{
  "model": "image FSQ autoencoder",
  "dataset": "rendered scenes of coloured solids on a plain floor",
  "train_examples": 195000,
  "image_size": 64,
  "crop_scale_min": 0.8,
  "horizontal_flip": false,
  "bottleneck": "fsq",
  "downsampling_factor": 8,
  "encoder_arch": "resnet_bottleneck",
  "encoder_norm": "layernorm",
  "encoder_activation": "silu",
  "encoder_depths": [2, 2, 3, 2],
  "encoder_kernel_size": 3,
  "encoder_stem": "deep",
  "encoder_avg_pool_shortcut": true,
  "encoder_widths": [192, 384, 768, 1536],
  "loss": "mse",
  "latent_channels": 5,
  "decoder_norm": "batchnorm",
  "decoder_activation": "silu",
  "decoder_widths": [48, 96, 192, 192],
  "decoder_blocks_per_level": 1,
  "decoder_block": "basic",
  "decoder_dropout": 0.1,
  "decoder_attention": false,
  "decoder_upsampling": "nearest_conv",
  "levels": 5,
  "init": "kaiming_normal",
  "residual_init": "none",
  "optimizer": "soap",
  "beta2": 0.95,
  "learning_rate": 0.0043,
  "beta1": 0.9,
  "shampoo_beta": 0.95,
  "eps": 1e-08,
  "precondition_frequency": 10,
  "max_precond_dim": 1024,
  "merge_dims": true,
  "one_sided": false,
  "adamw_lr_other_params": 0.0011,
  "max_grad_norm": 5.0,
  "max_steps": 5100,
  "batch_size": 128,
  "epochs": 3.3,
  "lr_schedule": "cosine",
  "final_lr_fraction": 0,
  "warmup_steps": 510,
  "weight_decay": 0.07,
  "adamw_weight_decay_other_params": 0.05
}
Rows from block 7 of the encoder of a small image FSQ autoencoder, named by matrix and row number. Rows with one number belong to one channel. Each number is 128 + 24 x the weight over its row's rms, rounded and kept within 0 to 255. All counts start at 0. Numbers have three digits each.
After each channel's rows are labels from the 100 images, of 14976, where the channel reaches its highest value: "responds to" is what is common among them. Only what is clearly more common there than usual is listed. The data: rendered scenes of coloured solids on a plain floor. In brackets: how many of the 100.
# convs1: 3x3 conv (encoder.blocks.7.convs.1.weight, 384x384x3x3, each kernel summed), inputs 0-191
# convs2: expand pointwise conv (encoder.blocks.7.convs.2.weight, 1536x384x1x1, transposed), outputs 0-153

convs1.275:098048121105144150147131117166136086158131108106139128129111136133144104135159148137092108117084165174090124101116114148081123109134107114144133111070147074115105134118135118152130119135111133094136128154144106102076134126100130163138106130164124122147123118157140107139096109162160134146076157118108127110165140134132145100106127138122127107151119148112143108083119129113148129152133090161128106137127088161136106151120145107128124140098124147095129127090121137149100167150118135166124121148139134117144116121130097159164079113133101103132142083150098091101103151085149139152
convs2.275:138156099118133183148139118132158159146062115169073133110113142133138141143095116128150117132113136117113106134129119134139127176112188154135137185121111117129107133137108134161146141102104102128123132103088132142147126116141147091156161065182115141128113121106141124152158133119086129096159094136152121132126126157140095150143120160138135134130105095105140127109114136122127127137144103125127157119152138132135145148128141088085134143119111140133176127126133152
responds to: count: one (47)

convs1.232:140203123120128137141134148154148091170086160159137104128128152122133174147139161137095115146145111145124098119180124199122154117160156129138137095117155102134078141142126154128106109099130120174136083155123124134140128151133161137146180142134159143153132113140103140127138128121149112134132132164187126125126113180137105156151151144155161127167155138148127141109146111142124170134109151147166159169125135143103090122112142143158131094128115125126127074139128132133137158148110151140110173158114141144168139133119127126175125113144125132126149130118123142141123119063155130155
convs2.232:144120140154079119133131155162128131129133146149133130155123132171145102148125056127106140126118138152154138135165114114127163119145110130151154049105112161150122124123132147052140118128068127128104129128119137082096117154157134141107158114128131162130135159114115109115138121177152150117110126031131139127127141134121123122129170062146110131159137156141145151127129130129123152130096138119135180075120155154134067086151105096144137154125131118120119102160138128
responds to: teal object (45)

convs1.320:123026091120089132166130102141098126127127140109110181139112118143166158100123117118120117179106111113130137136100127114112104092099106127130152112125150093135083125095180143133094133094115167118127118130155140000168095138138147126112144131135131129147101131134129138144141137157153152128117101119162121139130157139150122123140135136154120155139106135105165110104123143094144115167137142125201129160146116120125145094128130132138109119136127124111098125134117114143139135148136135111089146133143115169126109125107137138149093169140113155104098134131126147162100141095134129117
convs2.320:138129101143137134125110125117102181124126121122097123121126110116148096146108070129097153151121132100138121131130149094141138142137129146101134143091121126137061131139130117193148128124061140129124139109139089154098117136149155094152153173117118131128133120092122094163143076153164153132142116062114141127129140125145134124101143147163145119116172087127135140137115136137167118114118154131128150102115136149151075116119127094149131153129107143153109139134139111
responds to: count: five (44); cog (29)

convs1.271:113096145067136117108149142114157109162099132092101112132104107156126149089173105082138120147129130111153090135128187138132090180138100156129139119124128102096158117088132151112105127086112090119124124138114115102107109122174113122114108094152121083117110152123117124137092146141122145150124110118111087199120119103129136171150124151094091122131129129076146124090137098146136128121153158168139132160149132111150132119116139096119123119112118101144126147092122106129152115141166144151129092122147133139097128113103097141108135122201114133137189108123137144163111143175159162136
convs2.271:152118135146110070133165109166147156127120145144186122144122136155138103174137205086143139144148125158141144113136162136144154141109062115139143095142122147139184144141142152144148143144150144146143115159133147142117133161148120125096102153154157145144136155140145144120129143120087130094100157084132137106143131148130168155095096116127182141159161163140135152131136130137093125135111120131143118164142146130145122090123148192154143139143154127127131130160127114
responds to: cube frame (31)

convs1.71:138197142155135114136142110138110134159129120113132109154090114111101155124079149124122118110145103141139114137124131113141101143122150128122129152157131087145106138126140119118110142147132165120131115144144121148151110143117125126113131123089151145118123093152102162121152095099120136107151101178137118124107137116136116130108159099148178154069138151106111151116120151132173125136140135096113131190148137136134119128135149152112143153139155109145127110161130094159153129128148137147117111144107110117162137144116160123150149095166116120146103151120141133118128079119145131106
convs2.71:118140146129109101108121186058136166149102131182084109114113094176138153109127077108157095103110127147133115175108097129141141124237164075134131137141118130123092135108155131104120116087143108100128098125161156117089110080118134148159139079111132139155122125116145105165139112147114137112157113069125122135119127134131117121152149078133092155142090126087126098127133116122133125146080118120093144095131162119151101086126126099101131135133116078116129145106129150
responds to: teal object (51)

convs1.360:103089155057164138141128124081157128170139131105097122095126086143100112112170119105119119166111131136127157105110127135112208142167121131189110140107124150121127130099128113107115137108103128101120117158120102166140114141139097158114150107166153087108149121156122119113147075145130123135129093129120116162163096098120134160131118082126138146116120135116110120079130100133117147157139115118141108145103114163183173102178099132109117127084152084148098137117098105107113148138145169126146089131123125156123169132100082116099141127133140140128173127108132130180126112140103116138
convs2.360:113131121119144155098095109124117124097125117098105100136092113112130077103137203064125123101117121153121108124091107115131112101121135146136127119161132109129110131113130121139115125113186107109103142140140185148113147159131128140099129120105128141107109107111106098166119142111082131107170120159152101143138139151138113125112137157111137100101131132109124134110103116125189110162135091134129136085118143142108113141128146126116117129142108117094159112113111117
responds to: orange object (45); count: four (40)

convs1.221:094139171118146136092136122107143124104151162160113118099139130061101121197136121125115118114121137151107116150139099123144155094104090142143118123135124111154187128132165116128122117117172113143146138127154150162073116101129136145119134135128150121106103106077128134131097142113094154154105091146122127102123142147169170152127124129075105136083131091104150131097138157157145160160082117118112149093139139137117186155130126151137109127116178138133159149113147125081151080110111131082123100149112122066103114098143110125136116116109113132142163126132136109123121143151149120111
convs2.221:131116113099165080124117147127132140139148126132140130139118123098113160153148156183125104117114104124131148119103126162115114178098109090112128160137105145131087082156135141192149140096108133136110120091118141112141134135097111110087128140105116146126111126105112123132126158130172120152130147164177127169144127143133133157111128138110183134140188114118136161130139122101111158186113152116139148133125135123143175174130133112120126145131104152131124142123136133
responds to: cube frame (29)

convs1.151:089134130095135137149124118113085174092112115144157129125130097102152152079136067115184117121157125157158153127124131093140103132112122133131133052115110062102145145148135116147163101140129096144120131119125144095100153093111133122160082123145151108097110129123131107122113130126081111140123128110150152129051119103118160124155104138155087113135109147184103104135145124160167114095131139170087136144135134133164143092133132127147136131117121131088100125123107101144148104132154092128097141140107132156152128160131132109093130140134132114116159106129124134131141160125118151125
convs2.151:109120130129134148164113134178150154150056098150072136112069114115137156132157151175113132101112099092120135141134099141138152170117178124110101111124118138131098085105163123119140118121108148094125121089137153121137141171133123133036144100132127137098141145094154126161177167150108128135129123146147126111126130151137081147135168157133158112136145099114126131129093125117132133141175134128173144119138149158108135172147120102137112156134105142132133148123141119
responds to: spring (34); cube frame (29)

convs1.349:098140116114086131139107128130107123116109106152113105134082151178114154128124140138109131149114151104079101105111096131114069106130136170104132144122145096153128165110140064122150121148162097073138121103131132164109114120115118153119121153107174138093118110164103142099096146102122125090150090094132127071157132124130173159116145129148132165101135110143116138174101137126112135146076131135146141093133146134141162131129138148127122087109101187149138121125103076168129182111145157168101120077121135104133116102103118157126088115142129102148145122142145094095157126145118123134
convs2.349:126122064106107091120099186095150148124169149137152156128101087136135130102141098144096112126152108132168136098131175200125083165171113133139145125118140167128125136143150126146148131135120156115126130083157123133118140115125144139187149080138134153142161133145114136145163121136148135118134127081157134109142110112163125098130134192127195159160132123155121126114145159116123100158094114149101100137133132117182104152134153165134132102121133118103129097105091098
responds to: count: five (41)

convs1.308:143102131124116149173130172135108132103102094099124114104126085156117129128127090139095149120144148182135101119121131135128118119120148141152162113099165153142153141093107097140114109128167101123122126158113117114137113120122132118148143117121105090128117107145111140117135128159115156128125159187168114127139162128100112123166111107174132135148119162147148159109136158107100156128132179153167115163113165137099114139111126126162123180115134121104121125105150188156114086144089107166127134098090180121120095114119149137145138132110126100096138128167132132098141108047148142144
convs2.308:124140136113143171127159130100101113116111147129150114156145084149140113125136128134123117138139125100160117153106178134140143135084190150159139132110136111123157111136157143081133138102134139089132154102130162151148137110140143111090078072133147145133140142121130133092151110154131166127147147162162154108139106146125140154144094136161118157148145136178111130138156138141141102153142146162147127123130113168153159131107113172134117142127152144135106110119129128
responds to: count: two (43)